From a checkpoint of a small segmentation model: decoder norm batchnorm.
Rows from block 2 of the encoder of a small segmentation model, named by matrix and row number. Rows with one number belong to one neuron. Each number is 128 + 24 x the weight over its row's rms, rounded and kept within 0 to 255. All counts start at 0. Numbers have three digits each. After the name is the row's rms in percent of the matrix's.
After each neuron's rows are labels from the 100 images, of 14848, where the neuron reaches its largest size: "top examples" is what is common among them; "patch colour" is the nearest of a few named colours to the mean colour under the peak. Only what is clearly more common there than usual is listed. The data: rendered solids tumbling over patterned floors. In brackets: how many of the 100, against the usual share in percent.
# u: gMLP up (value half) (encoder.blocks.2.mixer.u.weight, 768x384), inputs 0-95
# v: gMLP up (gate half) (encoder.blocks.2.mixer.v.weight, 768x384), inputs 0-95
# out: gMLP down (encoder.blocks.2.mixer.out.weight, 384x768, transposed), outputs 0-95

u.375 097:102129133091130149127116146143123153074172129116117117138083129084152141139148148158100132138162146140119105150152128113113084133123040124161150113161145139118123153132136076118125111130146136141153141142117126077145155127132094117118085116132134108092141122121190072107107118108143128170
v.375 102:111175086139131125168126115091140139135142118137106101148119122139147125135138152098108141185105101095131104076113161167128141125102110165193151105147126119085167178166107107133114121100102125114150111127110134123112115096125187108074131112107095137160197148135085112131136119157151118112
out.375 102:140173091133121119153129121105142106133116132138145164100103152178117171144181149132154134164142126096085085069111104126150151149155146112114135140134136110121133109091115105124103134144152148100078118150135145128145098116139121122137130074128112100168122120106130114124088163104130120132
top examples: blue object (49 vs 19.1)
patch colour: blue (30 vs 0.3)

u.56 109:139100134113126119112131151087120137072175129124138137144145097154143127115162174095101126103118135118132088181136134151116115137115104122126142099147124128141171146118156131151148134106135114145097149163153138095133132143133120142124075150103127104083136151163109132132103112091105135127
v.56 100:119115130111102123133131128127151117191105115109167134114132098117162117138099160129111122114159136129153144105137175099113123125100099100165145146124088113108097111147115119133125128154155136156186126136119120163114098164131123143110144131128084184157121138109127140095125118159083157111
out.56 104:154129107142126135086128156141166106169145129160140123139135118080133139140121099131132127104105148154185132145169123131144134090145109091107076129108155066085104122166111138141154164105162098069113121159117153075148136119176120112164162174135145118154087128129094094122102179117139122147
top examples: yellow object (53 vs 18.5); orange object (39 vs 18.6); its colour: yellow (31 vs 8.2)
patch colour: brown (49 vs 22.7)

u.82 098:128141109156115112160141074141135147144094110126090114116194118153131095114109132104149070101119103109076115133144076183083143114116172104107104115159149115108154123104106130051097162104096150106138153152103159140122126173083104119115114141131126125131124148098147149119108097166164091109
v.82 089:081131143109128153141128118172138116125103106118173088186084131116113170124116126119113147134127113202091134115156135139116153123143142143134117143123147082144129116101165128105084097124103122120147091083178147172135161151123138158143135149146146162120144124136094157113149113144114131126
out.82 098:140144094154160134105152135090110136160159121113144124123119124160101104112132131155109166124131124129168142118138153139145144122117101144120120122132119105140127158175115169159103093105120129131128097104140188133141135098161140137154101079137157122129151118126104075142121130120125120100
top examples: blue object (81 vs 19.1); its colour: blue (35 vs 8.4)
patch colour: pink (25 vs 9.5)

u.343 090:106103126133127095076147172111115118115134119144131110091149121164119172152103140147132129105149132136100150112126175153092118102135103136159148133120126116137114115150119124140129098119111142135137125069143129125127154079169130123124126178136103144126117103129145089114126113136129146137
v.343 109:136100119082136155126130110180141110147106121100102105106128111118108124133165153134162126131109114122161094123129185137161106093131140115109110118118139151134139143126131151112154086165110127110126116111157106131117139139124126173106129114138170148177145176096140146143137182128148106092
out.343 100:139098129161082163133079122124110129092109137081141185139143100131152074129078145115115083167161143145113102133169150089124151145140116130130103145115149149126135170153131152143164132125160138105166105122158144122159138111097172092103138142145139089142127131138133144101121148121138106142
top examples: blue object (85 vs 19.1); its colour: blue (52 vs 8.4)
patch colour: blue (42 vs 0.3)

u.222 094:144075140130107119111097184084122138077137153102118109126106161102144150152139132107120137155138091155160137105131168125106104095100092110134147117177066154140120151174162096106135090080124122159145169089151133145133129109098154134158125108141132115127152115144168081128108127143136139106
v.222 093:107181141145133128174138084163100092124118152116145092138110145130098092125119151092147136119105151132089165150090142137084130141157142111132099134145157149128132110106117116132187144145104101089141089133084110128139145143167087138151128083123128120102117134130068155132141140137096112177
out.222 092:120138045131132108147132121090128116149122148136135134115123104140123122090144122155113128126097146064097038075079099112126163133124144118100169133106147109118160187091151129146139089148142139151119086136065134154114127149096147132124104118120163135153116109135134132097074131117093113134
top examples: blue object (80 vs 19.1); its colour: blue (39 vs 8.4)
patch colour: blue (32 vs 0.3)

u.467 095:110124064143173140177125111098142143144095136132121139115152095147142174138110173131145107120071130129140120105147125110131162167111135152088120090115147085148107113133116165098160151090119105129144097169123153178157134123114091124116105098157084145153107151125124118132136178156135142133
v.467 098:106144146170166109100139117128123137138121115139137084132146128098070117095110164147101130169145136111168121120164099158171132139104109159160094130133126133138144123145108109112131099106149137155137103159125131109166111101155124131119111136127117101136142152117131092126116158124148144139
out.467 089:131117081122147153140104110143091130150122115141161099103148133119112131109137146141125150106171102150149081126160132086114109134145119078140127092113182159134130137105120150163128121146163155128122070131112128116143126156137129131134145082093144138139121113131122149131125113090136146141
top examples: yellow object (53 vs 18.5); green object (41 vs 18.4)
patch colour: brown (53 vs 22.7)

u.143 100:118125114135135112103128179114136180117082102152134103107150120139147123140106122126197102112131140124086156111123158133100190128119133113123108116121092108121133140166122113120157104085107147144164141120090103094113135132088123138151123109121092058175089111095141128103092162113119098139
v.143 102:095180122125110131137119100176104120149104144132127146108129094104131109136131095119129143103119093100134114105114083127118129133143136167138136171117130133105109164120088130139160142101100094082150168179100130101142133127117070146088142133124139117153132118139131142148124181095103152136
out.143 100:127125116131102141145121107138169151179130153137109141158158149090130120089122164144148125112118155113116136130173089093125124141069156147126128129137146086122144125110103105152144148130136093113118170144133128172091133119134089114165151116125113131134146170135139146134134109169138136163
top examples: blue object (66 vs 19.1); teal object (48 vs 19.2); its colour: blue (36 vs 8.4); its colour: teal (33 vs 8.5)
patch colour: brown (46 vs 22.7)

u.665 103:145152161175161111111138093104110154144129139139132118093111114124161109137070143140132111143131120130122087110142077149142170092168147131089133124119133131127103115161144131081161163163094126103088174116127121091131134115142097104169100118122135119161115142117127151140089143118149141122
v.665 093:130140140130094135111117152147191104133133125114145139146117112160099120170126088122121134119137102110092162118069110134108126106100122146149132120140133096147116121140156087147084092115103148128100115122135126113116098130156157140115163088189140145125132154113113117159160077077114131154
out.665 097:189135172098152098098124139159122096086137121136153140128163136095104098141104118086101175112173142166120086124136108097086174165141150073123156144127095119158074129134126114150158126101124143113112120097137107122164119098088113134144135146129144112114120120172043109104149142125098139168
top examples: blue object (52 vs 19.1); yellow object (38 vs 18.5); its colour: blue (25 vs 8.4)
patch colour: brown (46 vs 22.7)